{
  "model": "image captioner",
  "dataset": "simulated stained blood smears",
  "train_examples": 195000,
  "image_size": 64,
  "crop_scale_min": 1,
  "horizontal_flip": true,
  "translate": 0.06,
  "tokenizer": "word",
  "vocab_size": 32,
  "encoder_arch": "regnet",
  "encoder_norm": "batchnorm",
  "encoder_activation": "silu",
  "encoder_channel_attention": "eca",
  "encoder_drop_path": 0.1,
  "encoder_depths": [3, 3, 3],
  "encoder_kernel_size": 3,
  "encoder_stem": "single",
  "encoder_widths": [80, 112, 176],
  "fusion": "prefix",
  "label_smoothing": 0.1,
  "decoder_width": 128,
  "decoder_layers": 7,
  "decoder_norm": "layernorm",
  "decoder_norm_position": "pre",
  "decoder_activation": "silu",
  "decoder_mlp_ratio": 4,
  "decoder_head_dim": 64,
  "decoder_fused_qkv": true,
  "decoder_bias": "all",
  "decoder_qk_norm": false,
  "decoder_parallel_block": true,
  "decoder_inner_norm": false,
  "decoder_drop_path": 0.15,
  "decoder_positions": "learned",
  "decoder_prefix_bidirectional": true,
  "decoder_connector": "linear",
  "decoder_tie_embeddings": true,
  "init": "trunc_normal_002",
  "residual_init": "none",
  "optimizer": "adamw",
  "learning_rate": 0.002,
  "beta1": 0.9,
  "beta2": 0.95,
  "eps": 1e-06,
  "max_grad_norm": 3.0,
  "ema_decay": 0.999,
  "max_steps": 16400,
  "batch_size": 256,
  "epochs": 21.5,
  "lr_schedule": "linear",
  "final_lr_fraction": 0,
  "warmup_steps": 1640,
  "weight_decay": 0.1
}
Rows from block 6 of the image encoder of a small image captioner, named by matrix and row number. Rows with one number belong to one channel. Each number is 500 + 50 x the weight over its row's rms, rounded and kept within 0 to 999. All counts start at 0. Numbers have three digits each.
After each channel's rows are labels from the 100 images, of 14848, where the channel reaches its highest value: "strongest on" is what is common among them; "patch colour" is the nearest of a few named colours to the mean colour under the peak. Only what is clearly more common there than usual is listed. The data: simulated stained blood smears. In brackets: how many of the 100.
# convs1: grouped (11 groups) 3x3 conv, stride 2 (encoder.blocks.6.convs.1.weight, 176x16x3x3), inputs within the group 0-15, a 3x3 kernel for each
# convs2: expand pointwise conv (encoder.blocks.6.convs.2.weight, 176x176x1x1, transposed), outputs 0-87

convs1.10:573543538519536536512465478490466496458490471557458479514507498495528495551513524614581530502447437411297353523468464562533481536511500478489495546511536533483507535491474471509438473413438503518524536539500512442519505461472563526552549525551497468510484511548522469523490515510465520508512490469538488483502539415491473436558519525515532499510468495630575527524448418404332339457407444403523407460427455495496480541498484576510507
convs2.10:517522365497452562517569430534544540577488565525535459515547552504544578494566551581563499540542486539445532575518489525498483533472449509512529497536506489490482530543572569426497501498542565426503470499475568475464664514558504523454548492516488522617487468440446
strongest on: kidney-shaped nucleus (100)
patch colour: purple (62)

convs1.4:451438470461442540557538502526534483489560531551485473461438420413490554575574454425384390471457490520535504538545488541549470516506479527592536503532496527493489415399461434440558544529492414422484431396532496501497574594500522561474542488496539549477456554487500460483538502452465509467499441479437415450444475571578563500402399471420433556497523494439407385494435467502544511531490491460505472482466476440440442434512516548565439
convs2.4:523456434533447553491612409489425525447465459484371436406492483520522461489430479567416454451540536488440505539480480445500517467457429551453481425492535528476506534410525456427557488554443535457484504526485567527483520484568474500490479411504501568562512456487485
strongest on: small spheres (100)
patch colour: pink (97)

convs1.130:502505530501501519538508544411434466464453492409432457532524568481493523492511545496496518516496482528489517557539633568513622539608661532548476542463542511557590497515450483509463497487507435448441504465464493425467552506533480509482534506512531562545514482612501588665473481443491505487509453473492530506434488451445437424568543612545488597557587629494529513505534548516496514507516489419497439429426430500441469521532473497480485
convs2.130:518549487401493508458527531466492537458504496529493554489471480455528466443501466534568473426524541530593741502665452526494504444483455440465489462553460526417524444545499456492558494482540504504374500488462527507434510511541560581460551439488519508516535432518471
strongest on: crescents (100); no large cell (33)
patch colour: pink (98)

convs1.80:485462484473483409514420516528476494521552506520447527397497446485518479421435429510482487518503491545550506425396421449454396446398505461515439524503498442490434504511497516462518479540518464527443524503494450491465451534452499514486430481425513509458469461464547510462422383439450542451439457527464435428448551460462465528415396355417481351433376376523477501512521443520501490552476549506521497535444531539439491479530451525450533
convs2.80:499515494446530521495483530471573468518495487473543467591455489440571541517559575529612434475519472537546634457688506604544482511510459469570446546488478520430541464602467481465490504484547476477425520483521534544428532520530529589506561527474515479462460517511451
strongest on: round nucleus (100)
patch colour: grey (29)

convs1.57:421417414412458355471408373440423421445469377544426398516474443522500509497494479546518540506476491474487497484478452525508447563486403419425430447482378524435396458538535504473565532504499549514523516500451501461470403424426464508453499411415454467422496497468546500479519511528503451528485560538484437477444460455453473468467485470533516514485473465436426455447509451474443447509520516480419495467503488491556545526476581532516513
convs2.57:506558510454514536487482542500507485464433427489529467462421507464585383557476505512569472457559412450521512514518515541601497443577521485500466525434450469491519448499436435476542487548523515473464548439462616573442477424501501519509492472407452607470509445549486
strongest on: small spheres (100)
patch colour: pink (100)

convs1.173:544492499515490423510419446361518534484470579573619600352517551482469593561609598498437460536521502485475491376504523468428568558604597543563494573492482526483496498460489516511540488480471502491496491448487502481486480526490510449534509536559409460520500443559534502600491467500479470437518460470495475480506494507464497475495478470505470411468459452488501548549485554524534533349516528479441564561607622507521508482489447468478477
convs2.173:508493492476462537443482557491467530490444539573533466548550499521512501471529473465470539441508471538558498535493531508654403567520434404452516451509501432492457476482506518516483526576437476506459464491521600607350544434524467510473506523470451522517510449506549
strongest on: spiky cells (99)
patch colour: grey (52)

convs1.84:543475534518496498495516467518525501516483512488506492414447559395347534446463483502539482562557487533516469535454498471459443485480483390495599374374552441460511482500541507551518466503553406491603396371550446466521380477608369341541440436512468537451526543490571514491542481522490476509483464514548457517487526531481457491405464560441473536501489503510510463531588489523532501513529506502527504523491540464439482485528569508479475
convs2.84:560503478513503503503500535452496512440514457473555502463468554702445470536473446483465508437526432452451435513497536503529518477482528528499483548496536483514487505509484448502523507494520507473489513498452558496504505485528450430518411439501486505492500448508500
strongest on: discs (100)
patch colour: pink (99)

convs1.23:525502430439509415484502487517530472477463486473505487535476494493515511413502468493478451438467468438444422523457477467530461470471498519502528512529515534497505452428409425465450353403368535467491436550531505509491557507542542476534551483423546599574548493630592635610565539512541473513578494460513496497461531515493493478511466505474485480390460469551566578522436587576592597520552528500481557461542548554486500581507518517503410
convs2.23:500479501536482438514494406372539592353494448446474527450475477467515457462440485484498540584414559451498480517454452497536462446497449547530565460541606490702429637482575385469514482485481531564658398560507493455511501467500509547482505493443486513482480468511439
strongest on: teardrops (100); no large cell (32)
patch colour: pink (95)

convs1.129:525505520481488508517529508441449461488510509491436472452450528465523532433496515573553497533538494494501493431410491447506500452463470408357375374417346389392389410409457438449426413464517443414395452430379457432435554559517559499495490533535532475469485484516484462484510502510494465462513453564482469502471473477468490481518482514464499471483471488505545555485487463502449569489493520485503517485525516556593538558490568511555540
convs2.129:501378464562520487496528529490564483500513511547567464511489477463490518526554552486485641544572474497545439587458542520463540504534474553524480546495525505480432506570511518583464518499483509433555528481521497484527520518473396463465402510514507511562508552448522
strongest on: round nucleus (93)
patch colour: purple (64)

convs1.79:547535562527392573528535572547574504525477509515518493538569600561424631564565595481505533463508514470488500456477516482550482519436479535528576561404596559548619471498513459549509540463474460495513442552472542463430528596543508464565532517517566541575529419611534585600459536512493540522572487495491515496486486482500489489475475501511518505473503484531582564540409603529567611537553547517502594488526572449509496521493450458450447
convs2.79:595534527509476557385500501476512510503531541509452457490487516495513563470583459517465428509519511526561509454547393521504530455458611457508535473617503534469522468521488538497562631466497459468451543451468510480475417496618537532431548470602485533452525478566588
strongest on: two lobes with orange grains (100)
patch colour: grey (92)

convs1.46:471484515482509538503528503544572571499482584508595577546543561536524645514614585520529557509478527534575562560586599565499691528616613527528524492476471518572563501472477464516425492455438482460468494478460478503491496478492449467444495496458511497502492487481482437475521524529528494616503578575495495504467490478391437450541501494537501507512508533503485486490501487497498516473482483474492478480479455559559573554513658529597592
convs2.46:514461509525477518460511488462481518472450475512468504486512463474490461499468479494460473496520437432500507500505466468514563410496486542495527487495489465504484489509457469506541514540538441490505563458465480505573418476492469457514463430510512636480589467491525
strongest on: small spheres (100); no large cell (32)
patch colour: pink (92)

convs1.1:519449448474489457458452466500493462507504481519482465522470472487523503490446537451463505427396458423389400519475515529460498556529585510453478513497501486507500517441419435545421412470454443427405461540419389451437515467485536496531549539580481448479478493490453510493465473481454488487440505465528477472469496463464455493495453439482547461443462457478430502405388443411376398455436426461509397404471389567525548551502558593501533
convs2.1:481490467460501510505454458463501553497509519438576493587474522547484531474573505563595519571441501515454658517650461507511473534481420536478502463527532497538457547517548494441459508481527521499519465488441564457474583455544462622418523535460436536581408463500445
strongest on: dark grains (62)
patch colour: grey (74)

convs1.140:533516520532530544510520513515383473514452466532423500455453459441522428448427456534509553571553610550545491517474450496524457460475466547515511546460503496496487577628541642481610602608484541572484571432534516502471480471552439539492447495498504508445445470499443496460620618562601489625576612563471490501438541424469493479553482549490495501478452495572539510525515521510577545481494531433561478478510495489490543490463506466447494
convs2.140:526620501492408569464483501481489544502537489519493432496451674499673482529528476489435553449592476407512484618469558502487547518630479522470515498490475519504579481459483465475588492503504639507464536503497580518518532470487561428550445435531521547620508518494535
strongest on: band-shaped nucleus (100)
patch colour: grey (65)

convs1.43:466478474482505486488502466533607571506508575529578571561557538519520584484584557514533561508494536536564563555567567570498597487568551537557576518526553548582600493472470468512466510459425464430395422429434452437440493498496448475441473497459511514534496505514524476476536539519514538576476580547468439432422479424353395397505499543532512550509532538471469471471507488495504521472471462472502463465450423563555548564521592488585550
convs2.43:518478514525504530489501493479470509523463490513419517534500483465521530565555482531434497519507488484521500502503450454505583460530512555481534479516505502531484523467502483513560502536517497524530537485452473499579415479496460488502482431506498637450573458511529
strongest on: small spheres (100)
patch colour: pink (94)

convs1.60:475449465484460457509409424468451455484484434540450421481477462508492486495477431511518509536498555499612588500465482487530451541471405480466458491485455517459431479484487446464450461411465551481464528504483528514477477459443448555462535476446475457452440457405510411409549584530560529602505621619492558518523515568471593610474462435474497437469437418505481483477504469473457457511577563570502603514606602492480485459455447458416479
convs2.60:513494484472500487442516582564589379576496455487619432517439499507524499548511560506580433475558444485518532470560526699485596460480538501601343626478474510442540465700380523501533490446556443467463514405497549477504504494532471515529461496455502543460514524524468
strongest on: ovals (100); no large cell (32)
patch colour: pink (97)

convs1.148:464488513510494488498506499581523504584420532580538567571534507446539511414455458517508474545512542519480525490477464454504447437455441515497489467542507403416447514468413450503432431424417532482476516495543516500546586532498576481514545571544436413426460472445412470468561491543581382527543576542592557523593432556546542517543488423550535486491521499580553514594437521537546485542521485497526498404458460597605487577456542540574517
convs2.148:472479641442656467522476510504513529499561541505510552524394474463532504467538433555493425496520527466561501488522480576521477484590502472489547490511547549516514527495467433427504470444514474647464537469465531525459512451518501492531468475498452495477554415592594
strongest on: dark grains (100)
patch colour: purple (69)

convs1.26:457452489496483496472476470417387420462465427456486472440436472475556481479505520377383415458479458443478476460467458491500433460468477520487460486492478512519488460452442482503491450508556470538504485504448426455426518491467482488440538482441451441386308447335394395349553494480493513429521476474479566537520524512476498438486478475483524476482465553509504421434515416471439417482469473484508479501474490536502504504510474523541446
convs2.26:510473475482461509517486569480489440506527461483538467501472508522527527531568526534546522344561487504549621518674581567583474506520472421489439555486489503384502436541473481507506487499538516436347503474499525576421546539507477568443525530497526496466571474474490
strongest on: round nucleus (100)
patch colour: purple (86)

convs1.90:464456491455427468449445479474516487461500465488498491463475466468481477466487479579583556553466572634517533457430463422473505418484435477426433461485454458487437465402475423511457524428502477441432457482440431463410484461467471483463472479454555614577584557620591605543467486496448487491393502506417483456430472493418491497534566512530518584509539558559532557519512532640508551480461446463480484496473543464519513456542520516487578
convs2.90:507472513511493429528486412377476596384483472460469547504474463435528513440503486504513501536426576516556547478546441471549468454504428622448548395589600507586486584481559418476545488474527521558558432536487491463512471481545531664473552501446501523461520451507444
strongest on: teardrops (100)
patch colour: pink (98)

convs1.121:414408419430446426434470442511504486537530496509530487478423486444487461471468502436465484453509439377473421431486462449530450422476441466493492495508502441439417587559531535480484537528517436477497431539506466554526528482530529469521520504550430466466480524430412453400584571571555455531554576553439449449471540478417430415402377443446414443370441441494510499494482528517508517551522474516473480520481540471504483494562457471475421
convs2.121:495367516513571545554490494519501498487540515562494485556465432484433575456570538474539551480381619510530566445600423535462496452479525538522475521475558552510424548562519466545432466465486462541497463482451450477489504460515458542431429462462442491447453425522479
strongest on: two lobes with orange grains (76)
patch colour: grey (58); purple (35)

convs1.117:525496554483457502549486525583561555534425554590566507470488508454472508457526480478443489535513496561458486451450516487497517524441498594612566570531576597624573470487449498532519493479482515523476509497440491452452492530478490509503489490486492460500497512524523479518507473471520568526471497507588646570577512591572643578490482506455506480500449472498498494476503475448510522475506467512522477482463455578657607580483622586630570
convs2.117:463486490468478514464643466527520482534444578515457425544574474475532570473561459613467444506574466502427464569467543496483436559453472496527482517461551490501498500509453534438486463534451548428527437471508557519453561492509477443511401465559505463548524488470502
strongest on: kidney-shaped nucleus (100)
patch colour: grey (25)

convs1.171:568448457475472397449388425517508497504450540443533486521501455506444544447528530432403437467452457471455441510494465503438526441539489548552546531527485508507477422416459438440471475437475515489531483459480501472460485496489467435459479460435495450488444430437435459475504403436449477366358382406470427456421427440473434454515468510432455391455460451489445387468476504450424479539520459505441532430542514524497512525495480484489508
convs2.171:480449494502498526554518547500392503507516518504502521576519483586451593550578470518479528360509557543543520490592442451544523489545508535384518509516496542476485474453542483532520483518546530518425421489518522527520470519549466516488514498538521609420533441534481
strongest on: spiky cells (88)
patch colour: grey (27)

convs1.20:509556559455488541446474548506506477487467436436436404563623586521394583483557514454440464476496410433413392451556535491458514489474488477499479498534504521490513506471487480480479498469452445473495477455474464484490461519481495516561512520564475522476574530431413473390504521523499509557482540538432496491431434495470488516488590600522429553520553543481533491523510485370418471569580574526411609525571548403519455402530549404483487
convs2.20:606494516516466528386516500503483501511552571512462482472527499513514565478587500580512456518485491560537523483568408518506541526461548474490536476625525509498492507509481532510564662486511469466483508467477490478500437501632499492402569469606493543436524487569573
strongest on: two lobes with orange grains (100)
patch colour: grey (88)

convs1.104:415435451497456508511491495505485525572423635509556575490523500520458554538514522501494508510468545478504509500445473472519495455454484458505529480477500448434488503461534523381587444512522483495512467482483469496519533507539513432554495525585493477567564394638506557566430424484458481475457451453503470550539382627495553586425425452464482467461438439500474529513412613535567595481436470476512491483454469502462551546415636487547564
convs2.104:528545511443454495491493488442430533427469451511517523462467525500566448455441436539552481525529495501535699495568486449537487453519426545419476434551558463513546509494555421492568469521539550508520508531478524509410522516514541618440577460456527486558510461487451
strongest on: crescents (100)
patch colour: pink (100)

convs1.97:433438430404455462381437483438472442442547447423487488477443436425499440453461476442435440524564438457439444513555549532466499550536494428455443548572468407426465424405455459579439396422474515503509479511500486443506501488480484457425470477435432468456445551459432494475528529496480489492501486505433452453460545439407462477466473438490547464458414498470451445429509398377431462539547530508444508534551518429505482518542493457516482
convs2.97:455384523539473511523466540480568458474524485530564477564432465413464500519522597467484600540461485476556453479483511518532514489551526476562475524482547503483429507531532481576477528456468489482525495559506435578526505522461451434465476558521548485463522550478553
strongest on: round nucleus (98); small spheres (33)
patch colour: purple (49)

convs1.153:542512486557523508534549590501511444537503543522489412476464469409465401418398414507507467482508431448378440484462468494488501462474445459422467461453462418417463477479459470459502454449443459504555473463426467419506486512545582496592488609552481471546556498591521608546470471547570498595501597529479462435502456475499452408480509569510482511462529558480479449510476482496459417483456465476443426452424440496489504486477456432432382
convs2.153:559454502517491482460508542499667430498491422466578462502459494500509481517493579483527503577509449452491464531526542632468588411483510593666406616533525474536485543637452436496541526407618424442576539478487483475501502516529500471558472485489482524476529530490527
strongest on: ovals (100)
patch colour: pink (96)

convs1.155:460458450548448457518518493516552512589430588580579549549513500452521488441467492483506448494497495506476492450446480464516460467461449552512510494497523448432485449430443440488453444427399510467475464487498495475558510485474542437484511524497459459480517458484446519464566538571592403562589594538573580553576453587576583572445443423422542457456477509560587532615448578565591549538515504500497489453488471552584503569439554535584522
convs2.155:450475588460659473521476542517523518504557569537536561557420462458529519473558460587499401465509550512521493470515494571506446534557509426495514492525538542503495518500468453444472455474488468653446520483495504514450512444493452486519465507494509501472503457596598
strongest on: dark grains (100)
patch colour: purple (72)

convs1.100:416422413462424475487532468484523519510482537494583515444467447419405498474507471415416452469471452433468484442476420557438504547545503417401399420513409384423445478466457464451488436505489454414426483456472494483490534512523483457525508526562504523550503467530496571512436406401455444446485452500493495540492450536486583523473391437456508441489474504459499481446417520474560489418465403529400495511520471515524542532426525520569550
convs2.100:513460499436479486483452528477484475427464477575516509454472431490488489446468511469592519509447514470537631488589483495505470429499479447454468459536517454465428493504544452582470491466445479485443555502390486503427536459528459553355536469474437468488585439466461
strongest on: crescents (100)
patch colour: pink (100)

convs1.72:520497531484527541486487526471449516444496471534497515489480496535429486450446525491523531479587489510546526511556516543334430474476583502435443496443520496464538507619545602332426501446586521590519599289457500469600482467508492483497517478508493505493487465496494480514500621553584352454498456594485494527492543518522560527516490541446560510508521540493474500499478505512479555519480474522425566480494544469508435562517547491499494
convs2.72:583564493457494570441523582567672441493505438507539445487509468478528469560475501533569479451508459488518497454547540675468539452466524479668401549475503486441554475579437482537497548551475444428452591430462426462455512417523536505493484443480438454453491421466545
strongest on: ovals (100)
patch colour: white (60)

convs1.105:472478439524482452503504463504532440488492405426491401507510462512475442520505464442439430483509439421458423486518471505440436544518530388419437505544470415482416481457425468501378395444407526551493539479487538510452499484471457446457412472454497520447455473402397487385499562527513469496550529495508506441457460409400462398457446413478509427460469462515507451510512439442505428474494476501419475522520530479505449470469426420479424
convs2.105:500447489506558558571456537490569476474543513553478482565451451445408488448533517512526550466431541452504499451492445539460464466549594474590477506490553504529429537503497481518413489471499426557532530518517454502500493528456472479427443481477504518503514472541584
strongest on: dark grains (100)
patch colour: grey (63)

convs1.17:509555529481461577471510578435462513479441471405413428561594590557376578504521493425403484466477431429408397486551540556443581526522554470519512522529518526506504487456483485465495489441449468502490490487482451511514470509501497517545489517520460519490525530453400493442479526527521532547510508503473526494469481532456547557493586583547413607546588558465520514494506502376442503578577579583425578528583527432513450423533522436486444
convs2.17:595506537501496541384507501481494486507536535503446477476484520513534557459587506566487457534528499572544500485560411515497542497487613490495540479625531550495535509517493508491593653466507476485483554460481503470480438502664528504437551461614480536474560465567593
strongest on: two lobes with orange grains (100)
patch colour: grey (84)

convs1.78:560560581541431581511544557571567529541466540505528487585589627595455614521553564521511518487518504505504522454464485475546467513438489533543559535442542527578586490488516456555513541467495468476516444558466524454474554595596541470588545572507594570591562439602532594613491521505500533540571519543522489498499481504500499521513496492513518522495531488580601579564434591523575573414477475480495511436511506451504468514486463479472463
convs2.78:601496513545478546376495511449517513508550543512470496477493532515517553501588484559497431485506494519529517456562383520493540447483595480509506500647503512495486492540497536492567641459505468511469520461462477492503411488600495519401551472610490529444536482604607
strongest on: two lobes with orange grains (100)
patch colour: grey (90)

convs1.122:499480475458488444503492519453434482409494453464426490467517543467484469461515528432394421468510418346396392470436440469524433379422416519564545513438538528492475463462427482515449456495472486611534516549518479620565508539521520451500582525554447441424471549426376424377507452428490531479466501478517550562507436561459472476492483497480513465506485444525555494497475448515504517527500505512473521530540570511508524491472506448440406
convs2.122:494441487462488447493524460488574501500506498446532510525482488493499516512512544529610499633449536517493516515507495547452520485500471652559491539532557509605452597570540456450513481464563502536656445499376521413510486386567456580478517418466380529485445406530439
strongest on: kidney-shaped nucleus (100)
patch colour: grey (31)

convs1.172:542503501442532481462444537522564507541529586537596573531576537567520624558619572494496503540497517464438465527546498524489565509573583484461493463470448502405475480457423493464484408427431448438475458484466407402411482490500494511530462499447537508529528467551512481589537529528459535524560547603462488490450462485410433469518504484437517466424431527521522542528521540529540579527594546568518613568608594533533508462517495537507544
convs2.172:549520513499463537449502531486479504456446537537548473504489513471547465503497487486466494496509484500524488501475549492725400585508459428473508453530483473510488508457524475504509542548500500515500490533497563693391559446550479480503561529476460518513470459532534
strongest on: spiky cells (100)
patch colour: grey (33)

convs1.74:494524482449503454482474461469501472437514489530471457516464521508440465449430513487540502508534452533488490462486533503371458461535609503459447489509434414408485486505607558354487490544619450455544542332459446518598502530530461509464558479489518497488519475441452433450481524586543350466525545620512515529513554515539529505523558506478549480486518506490477461482433430421387423456488429544551480450552545462472443515474514509431515
convs2.74:554500455531544517425456558547585391482538402485489478417443465475482355536390456531462454497409411465531463479503488586443573416491517519603371496494481464501482542530471442532488543452508449508524549429456467498478528431478446492453539428504423465398414417524550
strongest on: ovals (100)
patch colour: pink (100)

convs1.27:476472521511458527486482471468432435508497435463509463445406452523514497541451500410425395478493463424449444439467493529472487484453549528491489522518484504529512438413418501486445470467451445494513502488519465486488516478481490519455550493485446465382289456323377397365570515496491544457543521518454493520494496534507490477451455461533495475506425535484512444391517370468436418491438459503529518525493519503505516472523483522540463
convs2.27:543503511451507542504520547532538449577545492491560466565464515518516568554591554553590491373586497503544619521651560608557510520541495457535396569499465531392534426585478492468504492495558499462374549447509578575447526508533492544487533498491508488478517498518480
strongest on: round nucleus (56); two lobes with orange grains (44); spiky cells (44)
patch colour: grey (49)

convs1.91:528544517509475536505529523439439475477507523455479544519508438550394375594499494480476501448525490426474458574625562528472568559524530523521431569432366579478502521481474498517427549462501524507420561424380608488525510502424545434376577484532483472532449520519432535508525533535552418561475471479440425463460473446438414414507475487476442426563534494504471532463523496448490496443441489460523517446506573468433500455506515428460461
convs2.91:533630468475454510451515574420438527476522471485468438434460578540545459457449383495398562482624476408442422564439568453482490529569501478468523488518534443504539471372509462487527535536464543467481559453460621482431493476530463406511413490598448468538500439527540
strongest on: discs (100)
patch colour: pink (96)

convs1.87:494489537532499497500551442517536471502477483493508462471443560445357522410468492530513431537528423519480444516495511503491448488489440442469611405348539378440499494523566533557508488516522440481630413366529378452506464453606433358534405447500453527422486553506543487516532492511480492506487439458509443505469507535510485482440479541472463572534542576528500434539548451538522458556550474530517507517528546488442450490502546522489509
convs2.87:523488458548499469510484524418514501400499423472530486461467541674460438538447444472473527455521432423459400514454523496525487438466498541514472548489532496510451508489504394522510498481517486464523491473456552478498509475506482453528421426514474515490484450505520
strongest on: discs (100)
patch colour: pink (99)

convs1.56:377533599469467591526584548446513578503463590530579568505490488496494475446541452567468477525553467507496473530515518522448554534526533417520572478443587519567561383452407432498402474514456558538470538522471497502478436476530476461573486545519405478539463450570515560518492421468451529464458503538472478531441537496473490506481476496472475461396445432412492569454473569485548549475416477437511469420495494396446377450517420487503449
convs2.56:539469509588504408564517436387465554395506405479502496433463504570501427492439418464404530545491503465495527545506538454483459437515391540439514486519601495578445567481536386520558482516557543515563532617598433470505544555479499492546491565459587494537586558457506
strongest on: teardrops (100)
patch colour: pink (94)

convs1.75:547556581546438620509550566557559526548481541518548495543556632593488644518545590471491490485526501483511497443467517489512485522441518533523569561451571515549609493497531465537495534461510477490546466523471508450488542594594541496581540563536548570597587443635502595603493508519469526520580483520512509476482504485515507494499487459509519491490486475548578581581446627527553594452463458485507501439511500434492493525478459486462476
convs2.75:627513516534488553390493519456518505510550523507459493469499536507525544481565476547496420496517495502523503462569394520482551453491616478515512494647502486483484499551501534487589631471495469493468530469462498505498428493605495519407537456618470531470513479603602
strongest on: two lobes with orange grains (100)
patch colour: grey (85)

convs1.41:535512511537564447481514493507496570508511496479481490494422481449444403433426427515497514533553542480476505505477503485494447423447448505551547537563585504475493430487455485453544504471444422426438451464507516422449453441431500417376480465414464476506503484581483463489475415450428420378389400396489420464483444353491452439539563504538522573515550549492513479567486568545540532473495455467453536467466463504439502479458434442451459
convs2.41:521560542521541550530528517493471545532512533516516534595503544574482641519634500554550559511470601594568514486599471507527517527562478472450543532572545561516514520499622533502511510509575575555463450579519484551461578566539551556532555573500520499558511474515474
strongest on: band-shaped nucleus (66)
patch colour: grey (84)

convs1.51:392418538425503498458449425390432527442490506463446425604555509586403572584612589458484446497500439473452467480493559568493553543494462414443528426484504460431426534453487470420500501464525494491475468513421437448454431411463459459502487481526509409526508413552507475540469467476478495426469457485488486524542454532494506514509482428499383522488528555388409455431452464449477481514502495593487550514522589505461457470454513498499517
convs2.51:488572631397523516494541557471501487444514510496544497449413457507541460369428405578503451519596539523602517572554489551511450506529524496494516445534545538500544507521476460430471555529427458553466517478456633486428516484632536493511500488586496518562515423535525
strongest on: dark grains (74)
patch colour: purple (58); grey (35)

convs1.108:522470440469448493461452538557521451506530418477492446597520497536516503465460521396479583383386540370402504540490460484484470449448458447554602444436533475471534498505489430419461401420476487498515503433460465502424530524503507556508526532468572540462518551447488501431487516502532484461472495463540544469491525452452495456433425485375383447445381519573483431541491430480467514504440444476467434450435466569529468498541447448519456
convs2.108:545518538518500503514500494499571437533524461399563454589409512403542505554546541606423518613516511469522490560543529534518498524563452487578431507497540516477540538468519464420520516447519496528555515553517514539507601526543520465579503597534560477548536579503535
strongest on: crescents (100)
patch colour: white (61)